config.toml
encoder_qk_norm = true
encoder_num_experts = 4
encoder_moe_every = 2
encoder_positions = "conv"
decoder_widths = [24, 48, 96, 192, 192, 192]
residual_init = "zero_last"
shampoo_beta = 0.95
max_steps = 13400
lr_schedule = "wsd_sqrt"
final_lr_fraction = 0
Rows from block 7 of the encoder of a small waveform denoising autoencoder, named by matrix and row number. Rows with one number within an expert belong to one neuron, the router's apart. Each number is 500 + 50 x the weight over its row's rms, rounded and kept within 0 to 999. All counts start at 0. Numbers have three digits each.
Before each expert's rows are labels from the 100 clips, of 14976, where the router gives the expert most weight on average: "top examples" is what is common among them. Only what is clearly more common there than usual is listed. The data: chords played on synthesised instruments.
# router: slot weights (encoder.blocks.7.mlp.router.weight, 8x160, trained with AdamW), inputs 0-159
# gate: expert gate (encoder.blocks.7.mlp.gate, 4x32x160), inputs 0-159
# up: expert up (encoder.blocks.7.mlp.up, 4x32x160), inputs 0-159
# down: expert down (encoder.blocks.7.mlp.down, 4x160x32, transposed), outputs 0-159

# expert 1
top examples: square lead
router.2:519454571567536444541537527508534499493495491449464455515482472457542418499478474507525533518603520504517583488471432523517472499467568546519487487414487421465595548530420484537493527509445465527498458450332492430446492494530486426547490516368428477548502494518475509475524579512458494491589564500473505425520478576541439459479470426440472442373514499555467418520394418479558550447408580510509380456485422483524555535494533492630512545443551467569519543526457586569469553506500512
router.3:503527540500526435519565459561564524476489498552471543487496462416591452494523462495498555516513538502508572492473406486486470486444562487500512507504505457501553552525371515571568486521410533479432429460420553523488547505514454474578446465378495620524561505580428505478474656436463502536595505538454509422488445580528441490502513376516481488449531490529375502494465493515553486470485601496495448424477418470475525517573506540596579582443552473594526511509451540545467559515466551
gate.0:491500489586507471514493500515438587418493497558455517521511468502551496500497530425489502490545512503581500439562521557530492501498377460528531489499493412561506497467535470496533470532497493501342440481518471526498485501528507496485500507469528543647620529497466451519519495365633437578563773500498562492458531495470508396496488497500526584500451487498518471514504522472523452548489537512483497651501470472501511489439480532546494573500496465526514504467423517438478433496506440
up.0:414465507379502483510450491490494504400581512494513510497470506503546473347565474493505502501507586500472501387513484511411503499495507549484420486539497485540515501502500397465455540517490532511474492519502565495511480500454522429448553534502431533585487499472521525487684502500498593544483524552473412300530483548477506470519534498501537571348532495542438477528673501478502496500560506571499467497441516490512503441465626500552490503596462540525523515489487516556459494541496524
down.0:430496475481523451493500468482500527497507504467503530527469473662533408458520512480470501504500564553477534385484486519511511374509543448497496434492499496442587472438404500500493432459494492481284482467493605510481495512494534541483528487411526502512361521511471543455532536514555496398504499526530630459539499484496367481510469473433595499478474507568507487472573496433435610515500498502531523535373433528477481416499500500498499509507577515509478632528503576504486518502517475
gate.1:414495455512495504497497513498484485529478764500410490509490498528515428569702403456500498481507496504514490492482394535509439497499543326525404510494546448535525521606511511513508496503484512454533489493492591528518500500491496392506464488483475510540538438550415375501501502526492510499505548405615476494517502531465497511570494512478494499500474419521520455517515517575519417472475528502468461523465496561501515493424396485536416459483501500545461496466445514531502512494468557
up.1:518443560504510501481507581468493580496477392553518497465467543424444500503419466554500465474471406496433370562512514464481432501494480543482475493484384502481535433496538478445477500499485471533475500548490385395475525400567460501500501468507501435461478665501500425518500462493515394350499487514568474512492572507480493498472553466419470461518500519453632493446502487547495582532458515503537524533520530524493558612677407524490495505501475555465589504507502517488501498423454471
down.1:632483430501486489482512490527439514574538496505547558502489539303459501449476508467607456504502505483494523503631548597515501501464505476518511520531525525539500457647664489435439539520519433562535492519449425490489537530451490527435512457494430501478443528512456638490494515489485491467532488484488520528490431483502504500428500363567496534495482503499526478600502388488511619509461503422506597500521484499574540506499505502507522510465503477535425508551429461503586413439461500
gate.2:505490469488540485489426502471474494536497500506638504501617509398574478507493485535524483502484625609481464530500485530501407498498476449500419467484494513505490506625593493314379493498494528573499511442495371553543520497486529558513473464515512552479532494598468451635504473493548431502476511500522429425434552606509525382537497497490448497497505461486495580527496457576485430565507533500521660474502527496474520510514502514490513523490524519483500512381460449452531507493503475
up.2:623424577494493478673489510498429415488512414424499506502410590460520509466391487512595501496504535564527490522544494457501499482465490407470472415493490470499538497548514526441449528498559436516418583587505441509513573500403558511490476564481546470495583487548563603450502519460429468391506513649373511483494530534515394522502515511485490499479500506522489474464466445412487512519508508518469500494467518500537497518452494488493575564496516487504451524435501505492340583486462485
down.2:496490464502499485551458625510606478433501491415456636508493482553499522538497553481485508499484511539495497525514526468532497563563435379491482439496504439478470500482430521498520507492549486490507512491540510562472531501497488548503497538500520515528471484483450468478520535516404527530525522564475626506551498539623478448456502277506512515509486528505478489460472456551494461535528501497462561534419496472439446460446572491463499518551513418512534501410496785500542525514469499
gate.3:445519540516529489518406407512499499499479429410493511515497553482484501521521386423514505497531512596514490526418532522495478496525528568529505646499494493472564581516455466494597484512585503472515443485455471408419484504504493487465388383520521506409505395514380449629477516431474517526552511473568502532447436539418535512502493468465423468512441463434465549545427503461495511494536509485483470541527418496431500638497371509517509500479588454537492512362525491502503472501475560
up.3:430512498511414503499497501542489467509429473473496493502494539531495499526502440558525490580446458507559487549499500506458508513573468541556543563499494544479665504560474495525567488473537553474502444329469478484476481411500478521512473414518497503397506509467449440525473504506554502481522492467585501515339497528534502533501489496363465435458299456467500485529448450432495501499532506501514473527557470521386514551657370522471632509501548493475484545455500509502498478509520482
down.3:439418486527451489525456614470440466646484596501519483495506445490628376483454506473528500497459581512565481438499510481692523501506506497529564523536561494471495460570550474505406466523495509559507504499536421525505504589462556499494499439530589524512508382621493447529506491494515380414485502511481481484518524515545520527529502483451549498501504489457566493453494512466504446514530480493511535394698500441479458579521421518551546441539534485468523488457518469512483466503501457
gate.4:516549447431476525563440531512501491503493595543415485476520397352578428490636467493513446468489473500562429472490499421539456496420440463510466504526452565553450432537507524534457489493404495503206518553541497485520427500533441490581532505500456502493472491516495480556510496513533581478500559494551542506507506528462523534586442505468540503579487506485443599558504474473475527501493480527469479525611481473412539431574472526512485496514493492491489494413507539505521454472506533
up.4:461431547463524576502491499483522552473539425482493537503437589566389555501462518493559548555499478518497498520511523553423529501617560469455551529509583486505494540424514492492501552499627520518695535382508527540516506511471567499399423498545517414504515482431500548438503474517411547588502494484498480518505448474535487426498677514529511513408511500526656512501547547553503454506473486523530511505419574526491417502416583475472510485501552504499497500509496409518493470563507494
down.4:492481427555498499552499438503513504386488500463368500511501493573511492407577401477467510499509613577477393473495494510517508464505476451584480500452589531451530515481500454472543514500513497534500483500577525573595495545494459494496460471478456500432452508452388446565512549489466527521325580482457458495502500515393431522506304520524508463509328474501558492484508490548633498481531514483424509505455495529452539521499474526505489494397559443457517498466518489499517505493522525
gate.5:469564510552498504519505486523607572507471516485476485468522494465524559501521476529471533500507681485542502365512495517500472499502404670617508545499504657489507509439452500503520470511525532512529496559442482460494515500555498505476499438536500610493491471586500461630457447490502526523419507485502658565430549496570547501471439528494448504500396492494491499496532515496512462534462484492492626482652503488453559498554488451444484500533600447497508497496482503557523414508528498
up.5:444423462588496509541490461498521527493465443493449484510543572566501571539524510483510502498501602501496467489455504494508502499502483580540499498567527564500492525353512502520501514475513497507496509584438441644505500498503460524487519401514483593421520479507494434598460456487559505534450478596593544539503592558500504540492432519523583387567407459499445505451555499522293538505518432507499578423543424484372496522457374492501505449529519518497532422492495499501499431463526492
down.5:485517436538495558536606486492437546526472537592498496489476504501555528507493589541498503491509499462597525419515551495503611465489491454464579589501673500515435476492529447509413355467497506496474513510526486423564533547510500626495542594501501497500577341509535600503479486478508503478478468470500500468491506491471659536514469549390502503499533530497501452506496436343503538466498517478504509501501551518543449424511509467511662490458504493546488466482499509523423503500451496
gate.6:603603485503563623586405425504477522493505560500500440496516417372445490545428456518582494516460494531591471490536505489511490465443494446441454479508500487487498474547552569450509517477499464593462594517495340480498492490507486459478498540435491461517500485499490499437482410572511446492501500507505550582574368452501439461475428540459441461542529513424504522540549465451533497529512459488513471508507537521527492529448434526402481526495500479498524493433500299429453501468518377
up.6:500519498538583427495527560467590462496547531490499471505541521499538472519504489484526492510525508593482538428465470501509399495526503509466453604442520525518505594602498523544523464582458534370555340548468558526500568499558425459509520421350492527498443406486577548528476548597506519503496576506503590464526641531489503540576506383471472474447512501472419440511540508559505508487495529506420508425497447530505519469470495472515430374454504454540493499416496568519501522463447564
down.6:509484555535367518493579529471435489585449491566540474455506522450512552574451562490552508492457469439602497499576505476528596467516525468521502505471501544599345578786530461541506475482481497489504503608517491470584552497455501513497413618447505444538410499490477564459529487438468484435498486470473481488421435488514504502492483545441437520516512542500560432521510460493596550512510610498504447554482503480536480478504540478545531486531498503494533487498535484541498500458503508
gate.7:500559498500538540509475491554515496517495495521501406551501524562462436423549547570493536491530499439471478431465476467537545484534441613497493531503512534432482433600505570413483471437439384386495501476500438478488510487537361567580504543497524468502627499669502598500502499528501505478432466518620584549532510487522511485505464499464452385474492498428518554480533587397501455514415466602548529403504506494489535504498453496489412519502525486502499481500529458380509449433489484
up.7:542571512521559530537498497596453486499482530537463368537500514604496429491488513526504541505498515430523479491524507470546497529500479605487498513528501498474489458564518539392501449445379265385505501493480391454526602479551431510512403499490493444502586493571500574555498495505512499486487458510582606529517494469455454493524484490384477492481506483467528555425508509479469517528437508608535493362526495494458494479501382499416484518515495496515500507445501501486451466416484441
down.7:486512525503484557464544612502448497542481479484455559449437581506555320517541496485457470493508556468611553479526501497507514497508511422496528519536357622511535506561497479562474453491399537484498496501452626487480410479476502465515438502524434383519582592449436541491554488488589494478478461440519507510493485501468496471503349574470522513511512506499532456480524509562537505476453562577514524633538491507454484504523499462482426568520425489502416530524533602563489593535483553

# expert 3
top examples: vibraphone-like; clarinet-like
router.6:517539510462525557425532553555535325489546408460531516493468599450427563454517539511479529522573496581459468476433429437458577486417468516481568558531443432529537509502546474528410425494445461463475479446449466549422563507529540603549495549454556502496487461544454611465470572402503489471466508544452396425505461525536546537499507533479426484498496526478497387538446497433502433468481363525610539488446491487527484459537529446562445524461459497429442485504497501474457512479500408
router.7:494386478465534451593478461443509506496468557524466500473486485495615502450507457490520471522484522568545485446504537439538531477512584367479472543509533549428534513347549543452465512437528507462489581517471519433535466498505532401530519565484476520511530566562521469507479414490451471537391451448565588512475520491441407483568482461466497430530489499491510568580482486501528520490518479477601404521608428500357476484391412465557552431479507523496525571587448520443534550523427523
gate.0:500437418535349443475513496499512490480461514502539492508480514488485492487501495599496495527471606433514509531483436472514500497434502524513524501553506490515502523504492496477554496501494483515499748543555465647564501483492499499486501520387495466537490528498487446506492561442488517483709376502502506497501444391475484470507473400519389497512520572500503475543420503502522506559497502496496493417566528501503491504454478543535512472481594485524646484577522499414438507496466503
up.0:502449409535446451489505498499525504490463536508541502492504547475515514488565445499547491498495575495507499514433455469495492498483500535516514511613542489496453505517513504472543505501489488471489716505634508606551485492500481482493505492378494474535528520520487460527495541463493526498727427495501505505488481376433435430557501404518388493502526560543516515577456516521483528638499500509418471422537512531498502519451494517555500485390594482507632491571522499419478485513474525
down.0:587479607568492444536494610496448475516499571495512520455512495485522503477441496445496498477475530465499481573477442495464492515491494506466543520472468460490545484614560349477488615565397397501554514626500500505475600499473537501531524563505542565520431395443476509553573500485445558473487518503572496440503593505502491484530677532530453523512568519500546365450530376519539480587525564511514516487505550490573502513492488444506495432485470499501614470586489508535498499500460447
gate.1:478453462491498489545518509484515501519500507510499490486555499487587680506548494498529480496540549550560484478511502490493487501507526399518520587412546486505287497542542523434497543527511508498497576498503496445571522498553324486498501551566489439487507540480441496588542506475462488516496450389499509500508541604458489469512494504511507411534493501532594544632538506514493516541490445481488576459530471472367609500498511487460496513495624522505581506502503509500501495404529642
up.1:561509533455481594492556440490463408497522424527520459523593505577496466487454559507497518508485562571498543478454489523391530519469484497505475398519502558506477552498498457506497398502486506569508405454496537539420476497312512541500532562498456619501527501628463506475502507504439490498419543523510458490512451497570471496484565479493500483422503401497483486397500489486500439459439585672553440568430484486459501587494499518581508521500487495501466526497469534382431505515374487
down.1:516497500396464544506508510503516570556493487485570488474379495413502510515560529434512464477507500545524500469495409501462519515491481460592491498491503599518443519497514429500451550533412467519458522501423481520490535419423485502490551521580481541465493646512414475527525497502498500535488458503577578450575500460504498497573489531470511617492466412548528466391331503674520511600459505557493583487508500506548559545547518526663522480531505518499505494492485541504484497510380560
gate.2:509442497534523561499529493497547500396494499539593472435519506504496503491465487499493510516494556499511380508332423495516436502532574563488535465491467497415476506493500525524556449496540529558512523422735480498501472578567508498479478473432584478508556497486387497476446528505465500501601420509487444496542439494506599534482493496520459554461458519442656511574464473499499493514500437578517513528471499513508477540501510475428435503503460424492567543547460523418473445632459425
up.2:474553477554575516496501450521616409483502443434429611481419558499489576572534479449513498495542394552490498506397510630476513503508500673472431540529568500498526556421510615516487544476551500538498495480505497547495502536517524487480597480501500501486549528549564524516466598503515527470491515515476492522498539501496587500430575453533503505367560453553390531509503514570460505506457497497500513365487430537498500533406504505501361518494503502634445493521536541494500558512474500
down.2:510434425554489443381488604458616589497518551477500516504443558430496643499517514512384502510457505488508510505462487483398498539478574542498495566553532475514493542366502426614499491508479494504493480508493443532576480549575646472460553442516480432552465566501481497621470479559506532465455576456376455502396517567515511437458511522516454509480501490498469495488482483556512501517508491512495547481523495491494566607619504481434448397451495505458472473541497401522482506503495452
gate.3:649478601485564592512479505509517501520533436464499499492501435500510518473545497500493502437481513417495396473495536495482500499578533502523501412549452496487503490453491493486499461518384371534497591542492411450700566449537483348500467455487514509461500499508461455541501483544522459433424402406513513524525598528506436481527532509515470452508478479424543532426474441498499499529421490494567494633469481506472509392473519398374500487546513525504508501508498504448502457451505482
up.3:569499515530499582522497493466514468498541507502511358503508373506497454506536512493477473455533598441422476444376496412474484498522499494532495557585477491465499424475466497502507495528431445481418597510540540496659510506561497389502406449505519488400437474641427462548495614532492510445447474509466526496489509547498495505508466599547482470520418571472399548509493486492490510527471521515511540586556489487479596455488476499458511513487529493426452486519596580491531390482488396
down.3:504498456509427508494407487477492517591557370499513509500499375519474497574515507527490500519492499460534520492534565497498562498471438462502508513520468586578500494607486512536531505513500519512547454488458595438523348587479526477491501493463442495504481495475551540503518499497525505454486521445569594513500529473413553541535364504476497499502495504501511455756548448447541520495621575427506510372499511460491496495498614483534493471452471457468485475513482498623499530454544485
gate.4:499497482502538706422496526500503494499505499489495521475502462462505486449504498499478461457520403591560490481512561481496550503495474500465501485408450513500639433531504491493495498492497392537621498481499552483417473459471518502449504543509538476591472438483506594441496503526503557505422629510435507460509484702463495496466490603476435532552590510478506515496534499456600497445499486512511487568540432486549479447602508495514453496629429495501502515459481461480494495483644498
up.4:509504500500471397590477469514501495480483501507500493526491547545495530558501486475562533514515522480402508505495471548507481474483565500512497473641547452477388545427518535500496433523516614434412503510502432500557524578498499502553493486491486518500551515521507426550473508464472474503562389488626500526502530389511492500497508369529580480465483482510481507501413500515317514593508509502497502437470557517439489571385482503454577494360536527491499471536496546508517508566305501
down.4:487493388495492457617490443492521569526592495498454500535379536507501504504527526564514488464536499559410502496519513510533497461524495500500547495509502499491472522337480610469508453500577579565406491407407495529480387546484533498481345404573497452498432485427525501475493518567516461503472472487511484515500431483465487500486510390499501510446491504577494562494546514495494599599418410514530489518319497517439498492550481488461538560506557502496553558522514527539523554545539585
gate.5:533506505500580456624517501486487481488523443469501432501502450508502501470371506403502494490535502556456512508491496484529447503512553488446516515435498459505528516503494483584522506498542445533457305498488511439429505507458590474433474537620543531562398465663504495442515471537452511583431495545491500499556476500640610558483473549501504487522534507556451411496502451547537504461504491494560526455445576542527388500488493510465505437624451478467426504504467555563490526513495376
up.5:504497500486301541309496507511514494536468525496500539499490567483488489543601485668497500514459488477508479505500527522485527497522418548521477461551496505492458500539505519432485492484459498474516620510517439591533512482491417555595495492388499468403594539364472501550478529500543478439573508498494474502486527510406379438500506484490496495510436500461570568495452500451495496531476488501439467536557455371462564499544523500550469562399546501503539498491516485436511484480491601
down.5:469542567504370569458476445484543497432441496546499503535492472415526625475478596565505551509543462489499514507496511408496557522419479457527458495539563482509533469550538438493469452469520532499495526493505417503636431409543466572514524537513500459404507568501492502475503497439503569520507472517349517417496500472504509494402426551517500469572480540476427516443444570534477571467478496501491524544616489508650499497591336514498500502399498483412489509507456475486499462439540524
gate.6:476485470505498506433527499462509481524515600503512540505550499513489506499606649543428487499555576526499467483504494499502506465478501455490559536393594517518481478484505544498431480521505474488571570494537607504543577499592379525503587491499452554493526462586415549503499459407690468500479501500515448494643519586476506501528514494535654461481509485518597515590543557450497518504460473547558597498585509490469497459522498492529427488516453481508496500518498506406498489440376512
up.6:533495490511519495540497506492508506357562494508588467493512445486523473472467622507507454498488551510531499488469497477497515476502604461446488486314594478476549495494505497498496533493513484506662510498503453468491498530474433500533511559637544501519417455640461498480554482514444478284545514503475469499590450570517486498499474542509515438519517499475551509577477500459379523491500495530579534471505586477493472523598484475490491484511415479506502404503463509402568464513426476
down.6:459363559438441499456463455484565473515476509534508442500488461423522528500500518482546499508501493465506484502644476380662507558379496459547524501423594500549595549493503512495448456500492535533469487498372428486500516489500483560502595530583494514508504596497395535494630496427491496498539488491465503486546533550558502466508431393494544491517487479572503515504514594502551533550543488502522513464524456438491503495421501495510640572509499460473483497505497516627487495447503620
gate.7:463495513437530353505503514500564497488563419510554436535564508509546504569557509507562464501425512555465518555323417518482474500517486516421522441548509533501490533587495437518540511481488486382500499480535527503526495521436490479540506562479524531482538447522525521486512518445502502541499516570515479519529571394471524498500529542588511496481651468486531510652496479502302511548498510499492466494487625520410441474508499439538493461567459584505488504526492494400497514550525622
up.7:514530501550503650454509499474466515500493486477500491511498480458474482459465458538458490501521459575491474460500568488503478500497541441551328516484439576529537521471500509526493510489479487618470502517324523499501423467532593588615504462536540559487449441495500505516519461558517385438461460408575500495509502514524504555499501522498512485499486499498499434446571461456496402345495520494506532516478404480587536597498501499493462502504301500496582470501506508623501492487503451
down.7:516528500501527618498470486504506415489508468511572538510516504472457466486483321537501543510590415635441500499398433508437473449641390547507468498493499546501502408470500510492500510540488531492481467421485483632492489491592581507557546492516480487525552475464535498500500508524535486419522487506600475491575473575437571498482565497452477486513480510410464519551506500478448399479569378565503494497451446514392479490481504568401440473498473415480485482412539475481526424460543501

# expert 0
top examples: mains hum; marimba-like
router.0:480411420479503553438477483505621540508546531541564538516453555462448528444567552479567479491562480521548468460474506521507481467511455513476530473438573536493457436529502538460423503508448597464523593521477507495548514507517587451449557528505398488456589527548522499560434395549519490439497322535491461465553515509488514500475493507635533432431448510545410451615563492539412495535472412475615517476522543582511606537551548487490482549510464485530502480509473501452420537588486457
router.1:514424482468475506456479454459548479536530486491563560425527522389482609457610492380569473466601490411491482480449502451455497466484525492523586416457513519461460443489503512493460549437495512485405510432469520506548482487523511436486508540487361512418524566527490496540520479503447437489497364504540492484506535516462496515522519533619595446464458503619474380616544516621420388546539456494608483535534543519526498566538469506485497556512535521468502480515482486477522458520456570
gate.0:428467462494555515524518476513481537487534501417508489489498535485490502449519479491497505427474590580502500508470442545470550497556493440498491515521522498569522492476514490615500602498462459518458504659503640616502415564478503590491502504511568595497457496414419546476599488480501455563520569503536460494570509514444485519560541576502517501380574430544507501517628500486494335490620498469626498527493509558477500414455521475551445492559427520494546487503552531514488522571508495
up.0:494615486524481488438491492499660477479476488557464508505507496493496509505603482500505497519568499500409473524497415502531479503436427605501502644512502488494478497426477500460445465508616491435546504407510512495485502534575480505511515452471493454499558448495544474556398493557501652504500443492505423503484502468481509494399499378510503501499445537483483512465445495439474516503432500649422483473561468464387511508466508502373382482398502466490433510489462501427484500504435586
down.0:468502458499607390495497494483483534511444507517499421552400481620445438477470504488518545522496437396448376503493488686555498453517517612539516481509452419497366501513515497468538479535591491486495524470500458400485493465492610567518487510507508538493456488456449427490508516477503511598495498499549469505482448569507548498487470390491514476507451494501599509447579517495476459620502479496549501377502525460439525533462471464555504522502650519521506499498500486410458565500544520
gate.1:474514487497502426497534467410557378418500464509281496559500511507493511500495469519534501487504507503481492384495537535490534498466504477514481541495497475544566522391496534512549384511499487480519508482580510654488527474500500536561530471588480539506557477509450519531493562499552503499504523400510379508505501425471588522484502478488490485494476495479493490558381500493499454442476533507491504685444403497516507460535507503479493499493600527516393465381500638472502477491493561
up.1:537504522536502622495490596517493583502500484477502490474486507424504510572495549414481495496493460506542550459516466491489473537503500589487500499521497492425437509549455507502490564512492499511485511562500562399497497527442488509453477570344496502500480531426570540457516492500466553536609498501504769543498502500499342496519511591500502585497499524544521523477622507475504527499498466512479483487583554480433481504470535475498525504501496491535645512564502386548495499507635511
down.1:463453468499510467363509530548652500473502496455518502518500420421498470446452499518478514502495499521519513544558464511382525536494515503465487450448557520514521503500503502483466491505525472472505469461505511345405416521485442615524504516540510526505500538502496505493543511508539607627429503491376431329497528434508494415748488501545500475507503487579496509498508559530484494417493524530537488509494486592554503445477512506500488544414485506460465511557458456540514448500494498
gate.2:499500652508484504345472466443462493493500507487462525505472690509509586534510506522492481516492513581502552451631640533571503499508498402495503485525496482497636605473493508492512515516526506501488501502414352475489518500498486512497489507474481603499516433479509494512499501502505440508625480485497542559484494512479465459491553469447499502615494346495502559542499521507498469523389499513492500451519499490435489567607429451464533543467514513578434496447495501445470511521454548
up.2:500496665455496505379497483490474441485500506470499523499415706506495571500504486506497508570435594532495503495518530595503534499516501479492495457520474502490599529467496505493518509506582502504509505568431313507492492484469485489495470528432523551503508478482493482500498519466472511500607492490505539515502498546482463448495680487480432501616516367473482561494483510541504465523405491504449468457521493475497491561602426450479499582555609529599501496438497489474470504539419503
down.2:411517494498490500482492497505444523510534481495381513482392474561508500556582492392476497488498496502560700423495473525475498524509665428496565497415500523526486589477464500598500474466501532494493477570446692549528510515501470454497544497572447499560499441405510520494436489500574489543385511514516447470524504501392467602571471519529623509407517532470494522501518499515463498456489452465553545596464562507547501506501505502563472528507489479488481578482537542505513527528520520
gate.3:499525445500500514499487495509660533500500511491490506501504503509432477596562502495475500498539358501504506507500498562502455500503402662522601604379510518511519563456439501515630520487499500496499507498510508560504500500510505440480512454476478505496582469506478500503500501541436520478589501396497395520496500601501493543506505481509483496500503500531490503498501515561354719508501513474467478518543368671451519527602476517520475498497496507505561499501494467465500535512454540
up.3:484504594504581541499477500496496482512500442502523467501500438483576558408506503501513500500506577513493524477542504454501500500505775427500477437517500498500502483512509499433456485474495505501498348502392460342491511500500457572493478497547508520490529503564420491492466500513541495522396359581487662533485502422515510504513436507590497482500487505510480411498500460485492467498496498490496400509499553374501502545436508502487511534504580512484568509503470546475517390498513437
down.3:500498480455573534616447519392519666470570504501482513498337419505566516465465500439485519514522471528345511427460513515500550509441538362510502529494512383501492476348488488497434514549495476501530479474422484499521512561469593507430516511501497509528516463521540492507513512531517499484500513386476499508501560604500510507514519507508634519492499484513485632500500486411408490530514500499503457514618431503458479503457510503438498555371484510502460523508528479501506491497562439
gate.4:542464495425523505528557513648488495515507536501471365498544497464587481499511493437514500481512524542504518503492512517501498503503427372418499525509504415508500491641547489475462499498419391363497576507503526414479527508503500506509416514483502488536544499542441586500507487486494489617500505517503542494515509504410504405544501560471502478479541492544554489500506451467474491501500495597488501408481516532499501446238540418554477485491448503526400489505496498504555383460496489
up.4:479473452503497519490519448484469459495502376506425517485509515537469414502515473520489507502548517516458569566526486502486472453529470588487491510367496484508526511437490528575454500482458518482500492442559489500521540499505447507557495485405496621503511424517547525537504631534501492442357484495504505472501503610531506511617562319419485481494504557568488443480501498506533504381505479547453479506477430451493506498470563646476498521463500510515718479522487573501538490470481423
down.4:491482474453517499499471467545595563527625413461513531499501500374490469546579503522499466502506512482514581511446553509493577494657608492524510640456411454483461506501409563594505526441513610479515498473544527518470499495526497470558503462524457403478493500516507489532506470499600569464442500475607455487442457477615512515488442484365666493429440549435500501466435480483467499488478461511509533580506557463454498473469514458501566374494505547499516512500491505504499531550471506
gate.5:490382333511493544500442519515499483492448494482472488507457487503417498432459518464498503509500416470531501474560515556365501502522479524488655480530482485482500498485503437598499505493528497547536497502436436499541485500507500459468492502495476504520495529537550448405519560499507503529482483558460513502450416571588446495708499451481388498503501497475479489491458574420514510481565491459683468463530499590540499530503444570511512587574503499390508529499493621495554490520466455
up.5:538526447458474495433493616520507662572502498492534594481505508432538491665531501497506495489508472518510481516606408484485485501543498330411518428453503486499471457473528604563497527501512503498537516608542500559409521489443513512491540513523464478507387471512440495519502448480502510500418513502562502504495501508506537489534358466502543528498499604561671528497521448498484556558570501461426536495523550472505499487461502437600510376516473529576495500510505482552543501496485487
down.5:499500453532509563507522363519522504452545485474539565497515498490439415515494415501523504486501576511519490550470513504445499430500520517493483500565551616478537500485475578522596492500510528515499483474497606508448313500557435454517501460414433497496535545495524509543411509537577437474499483550492535478569531513418416539631522414490512512423370579496496499514467499660398540502491465476495487514500386673550420493492500500480444490478500508504513499494472535495535546534486513
gate.6:494437537522461407455492504512493515535436495495541504502497533493553461493485446419534488502438543469505484508523443475346503496545437443487501428312437560426494473555536501483575498500499506532510518569500488491540478499436599514504485534502521427536492520490504529500502513500507484533428612529480410492505536337412498378502511678551517502517523492478511501577558496495496483507525645487507468551509505376484431505600506534528636511551510491501546536516502543491561510529521481
up.6:491528508482546470531466465477487492497512515416579476502424510498399536497552452515498505498469522504500499551400497520532571496474528596591484550583541538522513511379439486512461565491613473504485472542388518499400431519502471487430541506560502521393487494596497503474499502475490504492521502507559510491446518577589547633566475450619553458410426500443498604487506496587487605540482506452558597526497563662509514446483473441519501498498536500483465460497539491538464565516396570
down.6:501510435496508549496500484495557511456454453532421510494515441514539489462507495501643495495499562501547438490464540546650505528501576537509478624575560501499524496499448518512498517583466525506509398482476493515530350569577532519484511366543470513486530497532507497602489473585641500468529514497498571488490591502524503579527478500398503503496523429482524374493498526511498382424468470498560543472478483490502497552510421568474397477382467483508507495464505462541439494357479499
gate.7:446526472486464411426498565442457474511506465570588449505500481513551435533460493675518494499504576632502485393506426520441581529490506498536459517668569503525507498607522502486501500499499455480501450470506498502376508447483377553510502506584558552491520544571490508499538543492535457499510506598516454378506524505571503484617517427502550478496512470628509546491533500474490549500501573465486510547506479465513544492534523571505571569507604550415541500522500551553517512499567523
up.7:506458513495558509507501472505513538519499524498472515497504520502517496611559483487502489500648500493446496543436423501497497498501457503493586504463508481432498498428495496505500519498577500576496508478486478475744499533500502470503563473442414417471492515433674498507413520501536555485502461429471507498415493602508482530500502541535517510499500577496511499535453494615379530496507442675587492471488567515505501518515498501461386476490504495599481504520541512622553501510409512
down.7:539563491620477499444533506492482440581496523606477581461487508504559537502507505499471541466501509609528499515521561478498517561511503403495486549645396408499468442500626509378500481550523504551589496584520478480503531450524485508498546460464448511498576372504442421504610500535533421511543463380514536514564537360491495494531517508501546535501482500483409487492560482481509491504503500500478474503612389506500503478496511504443504498500474443524435506518503574500500547463334486